Rows from block 3 of the audio encoder of a small audio captioner, named by matrix and row number. Rows with one number belong to one neuron. Each number is 50 + 12 x the weight over its row's rms, rounded and kept within 0 to 99. All counts start at 0.
After each neuron's rows are labels from the 100 clips, of 14976, where the neuron reaches its highest value: "responds to" is what is common among them. Only what is clearly more common there than usual is listed. The data: notes from a synthesiser with random patches.
# fc1: first MLP up (encoder.blocks.3.ff1.fc1.weight, 512x128), inputs 0-63
# fc2: first MLP down (encoder.blocks.3.ff1.fc2.weight, 128x512, transposed), outputs 0-63

fc1.382:43 72 39 48 67 46 51 62 58 04 24 63 64 54 42 50 38 38 29 69 67 32 48 32 45 52 58 68 40 72 60 52 46 38 67 61 42 45 42 50 59 52 45 59 57 37 48 52 46 64 36 48 39 49 41 57 46 50 33 63 70 45 57 38
fc2.382:49 44 34 64 58 59 56 27 51 61 67 65 46 52 51 34 67 67 37 76 52 61 33 40 40 58 54 47 61 41 47 67 45 47 41 36 38 61 26 51 29 59 48 48 35 51 48 60 59 46 59 53 46 44 39 49 55 49 44 76 52 59 58 55
responds to: high-pass; square

fc1.41:65 41 66 33 56 44 57 45 50 53 46 44 59 57 39 42 62 58 45 71 31 41 42 40 42 49 78 64 45 34 62 41 41 61 22 76 53 54 50 57 39 44 37 53 48 33 46 62 57 60 31 44 38 23 50 49 64 52 47 48 61 30 39 36
fc2.41:42 58 35 35 74 59 24 63 63 65 60 60 51 43 35 85 74 65 42 71 60 63 30 55 45 50 57 38 80 52 58 53 51 62 23 55 32 34 43 52 36 51 54 61 63 45 59 35 32 40 53 60 60 56 45 30 88 51 42 51 45 52 60 42
responds to: high-pass; pluck; filter motion: filter wobble

fc1.336:53 40 46 44 51 54 34 63 52 56 31 44 51 56 41 39 42 58 57 42 50 50 30 50 41 49 70 29 52 66 45 44 45 49 38 37 47 52 53 39 39 41 44 37 59 45 40 51 49 43 44 50 45 41 75 25 62 37 36 27 38 24 52 35
fc2.336:56 64 65 58 47 48 30 42 36 24 56 38 48 57 50 73 38 42 47 61 44 49 72 49 45 56 55 40 50 65 75 33 43 55 29 39 53 42 75 63 55 55 37 46 55 29 42 49 42 57 46 45 52 49 68 52 48 37 59 34 41 30 29 59
responds to: high-pass

fc1.3:48 56 45 52 60 40 58 57 53 51 69 64 39 55 60 55 39 35 44 64 53 53 36 19 36 49 67 73 55 62 27 45 44 42 40 68 74 46 55 60 45 53 40 46 50 53 68 60 54 47 38 64 81 42 68 18 59 60 45 42 47 40 55 38
fc2.3:51 53 54 29 36 47 53 45 24 50 59 47 29 53 55 48 56 52 55 35 66 47 58 59 57 31 29 36 40 39 39 49 52 43 53 46 20 49 48 26 49 48 40 59 50 58 46 51 58 46 63 56 59 51 39 80 44 36 44 51 52 69 43 46
responds to: filter wobble; high-pass; resonance

fc1.245:47 57 59 48 39 52 79 43 57 30 45 38 55 48 51 32 38 41 38 50 59 40 42 27 36 40 58 70 31 52 53 64 60 52 83 79 51 62 54 53 37 44 47 63 36 72 46 52 72 68 40 36 40 32 48 54 42 38 39 53 45 41 53 43
fc2.245:44 43 47 47 56 64 30 41 57 75 81 62 48 66 54 58 70 62 32 46 26 33 46 57 32 44 37 35 86 28 47 65 63 44 46 52 38 42 49 36 45 54 60 58 45 60 46 74 56 49 49 60 65 51 53 68 33 49 61 63 63 77 48 46
responds to: pad; hard sync

fc1.146:48 56 62 37 43 41 55 39 53 45 68 35 60 25 47 49 56 50 49 56 53 39 47 44 71 54 47 32 60 57 50 43 42 68 44 30 49 19 61 59 59 70 69 36 72 63 54 41 72 34 30 45 55 53 65 26 61 66 46 36 46 25 44 52
fc2.146:41 73 50 31 75 53 31 40 33 77 59 61 46 46 37 42 49 56 35 72 35 48 29 55 42 49 62 49 57 37 44 44 73 47 43 59 78 60 45 53 61 59 54 47 60 58 68 54 40 56 42 56 51 31 40 80 52 52 46 55 68 52 65 27
responds to: gate; filter wobble; filter: high-pass

fc1.318:49 67 36 53 43 58 23 18 58 54 63 66 44 48 47 64 51 59 40 48 45 54 46 44 35 41 40 42 60 55 35 41 69 49 43 47 57 50 49 42 71 32 55 52 56 42 48 44 64 44 51 84 55 46 44 32 30 67 41 54 46 60 64 38
fc2.318:25 53 44 45 59 41 42 64 40 40 37 51 61 49 53 59 50 43 52 50 21 43 63 52 64 45 56 44 17 76 56 33 52 53 59 39 58 75 62 57 42 57 51 36 56 50 48 65 41 38 61 31 20 51 59 41 66 45 55 44 51 37 52 51
responds to: gate; harmonic FM

fc1.104:40 87 40 48 62 45 61 48 28 31 49 58 47 42 56 49 43 39 50 60 43 35 69 30 64 36 43 60 57 37 56 48 46 56 64 75 58 41 49 56 76 46 51 55 45 53 71 39 45 35 42 28 44 64 57 61 47 55 45 38 42 53 47 43
fc2.104:45 52 46 41 62 39 48 41 47 47 44 51 48 43 31 44 69 67 46 56 50 52 49 58 48 65 62 27 62 55 78 59 60 48 46 38 47 45 48 45 40 33 60 42 60 37 44 43 42 58 53 34 46 36 56 31 51 37 53 80 53 50 71 53
responds to: gate; drive; noise; filter: notch

fc1.271:57 64 44 42 63 25 48 54 45 50 62 57 41 59 60 47 27 43 48 78 53 19 48 30 53 47 69 44 54 49 53 34 74 49 43 83 74 37 37 61 59 33 46 75 55 53 54 54 44 53 66 54 44 47 56 41 43 31 57 58 57 51 48 56
fc2.271:33 40 45 57 44 55 28 51 53 56 62 40 35 47 48 51 63 59 49 50 50 47 57 78 50 47 22 20 82 54 64 52 69 46 23 21 35 35 52 41 41 42 40 56 47 44 39 35 72 67 58 49 63 54 50 44 59 53 53 51 56 49 59 67
responds to: gate; notch

fc1.183:61 28 57 38 52 72 39 52 57 27 36 44 66 46 53 40 34 35 48 61 49 48 46 53 76 42 77 51 54 56 48 24 40 56 53 52 40 56 36 80 46 52 29 41 26 58 49 54 72 51 24 33 29 71 46 30 41 72 54 60 43 51 62 46
fc2.183:46 52 55 28 84 46 32 32 67 57 60 57 57 51 58 44 53 37 52 38 23 32 49 48 55 40 28 26 62 61 47 39 54 58 57 67 47 43 62 45 67 33 54 52 65 52 60 37 40 44 39 63 58 44 63 51 35 66 43 41 51 50 77 49
responds to: filter wobble; tremolo

fc1.497:76 51 59 46 69 45 32 45 49 23 42 53 72 65 47 37 47 35 40 70 52 38 58 36 53 53 56 67 55 39 58 50 45 46 50 44 70 57 52 65 44 35 31 62 54 54 51 65 48 50 67 40 64 35 79 56 67 72 57 54 56 56 77 49
fc2.497:49 43 50 57 50 82 61 39 41 46 60 65 32 41 58 70 74 49 52 63 54 62 38 48 36 44 39 63 80 51 43 53 47 57 43 26 31 44 37 38 47 53 59 61 61 56 20 43 52 42 46 55 40 58 39 61 39 61 35 80 36 64 46 71
responds to: high-pass; bass register

fc1.276:57 40 61 40 59 41 50 54 45 26 49 54 72 37 37 51 41 39 59 35 60 40 64 40 67 37 71 61 39 64 63 35 36 55 65 49 55 41 68 69 55 57 37 34 50 58 59 37 60 37 59 52 55 64 66 41 59 55 50 26 60 39 64 57
fc2.276:30 69 52 17 80 45 29 31 51 53 64 60 52 40 49 35 38 46 43 69 34 41 35 57 53 63 61 43 52 34 51 34 71 45 40 54 70 52 40 59 68 35 60 64 41 55 71 45 51 62 59 49 54 58 32 54 60 72 44 56 52 64 64 42
responds to: gate; tremolo; filter wobble

fc1.300:45 34 57 62 45 71 40 39 47 60 47 66 53 56 57 38 50 78 46 57 41 47 40 64 32 55 41 55 44 62 50 65 43 51 53 56 38 39 63 22 36 48 37 72 56 39 38 45 62 71 32 41 29 33 49 52 30 52 52 42 46 56 49 44
fc2.300:48 45 52 80 45 44 51 43 56 59 57 65 40 84 64 51 69 72 31 48 46 47 50 70 27 63 53 51 52 49 42 81 44 47 54 38 56 48 29 40 35 38 49 65 46 50 51 60 63 62 45 57 45 53 51 51 54 49 58 85 45 52 39 63
responds to: pad; high-pass; oscillator: ring modulation

fc1.485:41 58 71 32 45 30 64 49 46 52 45 41 56 44 57 54 33 62 68 51 74 50 50 29 53 39 56 68 47 29 56 40 79 42 30 55 44 36 48 65 56 61 48 49 70 34 38 32 19 47 68 52 62 46 40 78 74 61 59 59 53 38 42 40
fc2.485:28 66 60 27 76 47 43 42 55 78 52 58 53 31 52 53 58 49 50 58 41 49 29 44 53 61 73 43 57 61 58 46 41 58 51 36 88 47 54 34 48 57 53 45 56 56 44 56 50 54 37 47 49 48 51 58 36 75 47 48 49 47 48 53
responds to: gate; filter opening; resonance

fc1.89:54 63 50 39 46 45 36 31 47 30 26 57 52 46 56 35 56 50 52 68 50 43 63 44 35 22 64 57 56 51 62 71 61 65 68 42 48 51 35 53 46 45 51 35 26 49 67 64 48 69 62 21 43 58 70 39 46 63 32 62 47 35 58 23
fc2.89:63 39 57 55 28 57 64 53 65 61 63 70 36 52 45 52 51 50 51 55 57 69 40 41 29 41 60 59 63 36 21 71 53 64 25 43 30 48 42 56 44 44 59 52 35 46 25 38 64 37 57 74 62 43 30 60 51 44 62 70 41 55 49 59
responds to: pad; low-pass

fc1.339:34 48 53 43 57 62 39 30 53 54 73 77 60 43 48 61 51 55 36 49 35 55 45 40 51 51 59 41 71 59 34 49 54 29 38 67 63 65 30 41 50 43 43 69 50 49 60 55 47 51 45 83 42 29 57 48 57 64 63 55 34 62 59 50
fc2.339:34 49 46 60 48 38 47 69 44 35 37 32 63 53 48 67 46 51 65 47 36 45 64 60 66 52 64 38 39 74 66 44 42 42 58 39 42 56 57 54 47 51 51 39 69 47 63 64 39 52 66 30 25 45 59 37 77 51 58 50 62 43 35 53
responds to: square

fc1.100:43 49 54 43 52 45 60 56 60 27 34 61 80 49 46 64 59 53 32 67 51 43 72 38 38 42 47 48 49 36 48 67 32 58 71 73 55 61 64 57 53 44 39 59 39 38 38 67 58 65 45 46 54 46 39 40 44 47 46 44 63 46 50 53
fc2.100:56 48 44 52 34 72 60 36 45 64 58 71 45 57 57 45 67 80 40 48 62 39 42 37 39 41 46 50 71 18 41 67 47 34 50 54 49 43 32 32 48 42 49 72 46 60 48 66 68 37 60 55 55 62 54 72 37 43 48 72 52 70 51 43
responds to: pad; notch; square

fc1.372:79 45 65 33 58 48 45 56 58 44 46 62 39 52 51 43 67 55 43 77 50 45 35 54 55 26 54 54 44 53 48 54 44 62 67 68 55 54 64 42 45 55 54 45 31 61 64 74 56 39 54 65 55 54 51 44 65 59 54 68 62 48 52 44
fc2.372:48 64 37 30 45 48 45 37 43 69 49 55 50 35 39 65 49 53 42 70 39 47 46 44 42 59 33 22 66 58 61 29 55 54 63 62 31 47 46 53 60 55 41 51 53 52 30 56 32 53 79 63 59 67 44 51 67 50 53 54 54 53 52 32
responds to: pad; tremolo; inharmonic FM

fc1.329:75 57 47 39 45 49 62 60 28 59 21 50 67 42 51 63 59 62 59 29 48 60 26 59 60 53 44 52 49 42 57 67 41 53 39 41 47 53 59 40 31 62 67 53 56 48 37 32 47 52 59 40 30 36 44 58 34 48 76 66 70 42 35 64
fc2.329:52 36 43 93 54 43 58 65 55 43 46 71 44 60 79 48 43 66 57 35 34 46 65 44 37 58 74 46 38 56 54 65 37 31 50 44 65 49 61 53 36 40 42 54 56 53 62 48 56 35 55 76 51 39 59 67 65 45 45 79 52 48 37 61
responds to: high-pass; filter wobble

fc1.395:47 41 47 37 58 63 52 64 61 40 64 47 62 68 56 47 32 65 40 48 48 55 54 02 35 50 80 63 44 50 41 34 66 30 80 55 45 64 58 64 67 51 63 43 58 62 54 50 43 54 33 56 41 31 54 41 53 59 61 52 67 40 48 47
fc2.395:60 91 59 46 47 42 39 50 35 47 57 53 41 50 45 58 57 41 39 49 57 39 53 66 69 67 41 15 45 53 54 37 62 56 38 77 53 48 45 47 54 42 34 57 77 55 63 29 33 58 56 49 59 46 61 46 28 58 36 32 50 51 39 33
responds to: filter wobble; resonance

fc1.174:29 58 61 43 47 25 67 58 47 50 27 47 63 43 44 33 33 51 14 65 67 53 38 34 49 47 62 51 53 42 57 45 76 42 60 62 58 43 58 54 50 35 40 64 42 29 52 51 47 62 58 56 39 63 57 40 54 76 58 48 75 36 42 45
fc2.174:37 59 50 50 56 37 55 66 55 31 30 35 66 50 61 59 32 45 58 54 51 47 70 50 76 58 49 63 29 81 48 26 43 58 61 38 50 49 43 71 52 53 52 42 73 32 47 50 29 53 53 41 47 51 68 35 61 49 47 24 54 26 43 48
responds to: pad; noise

fc1.411:24 49 62 55 53 48 59 48 54 26 44 46 38 59 50 62 57 58 39 45 63 28 46 27 38 39 46 60 50 65 62 48 37 38 67 44 35 47 57 35 65 52 54 56 40 47 35 54 64 71 57 77 64 48 58 59 62 60 34 34 61 48 40 43
fc2.411:40 32 41 59 50 44 38 37 55 39 44 55 36 60 48 68 53 48 47 56 35 45 62 56 43 58 66 52 49 57 44 55 44 63 39 16 50 61 32 56 61 42 67 50 29 37 43 60 47 46 40 59 33 47 53 43 68 59 78 70 56 57 63 69
responds to: high-pass; filter wobble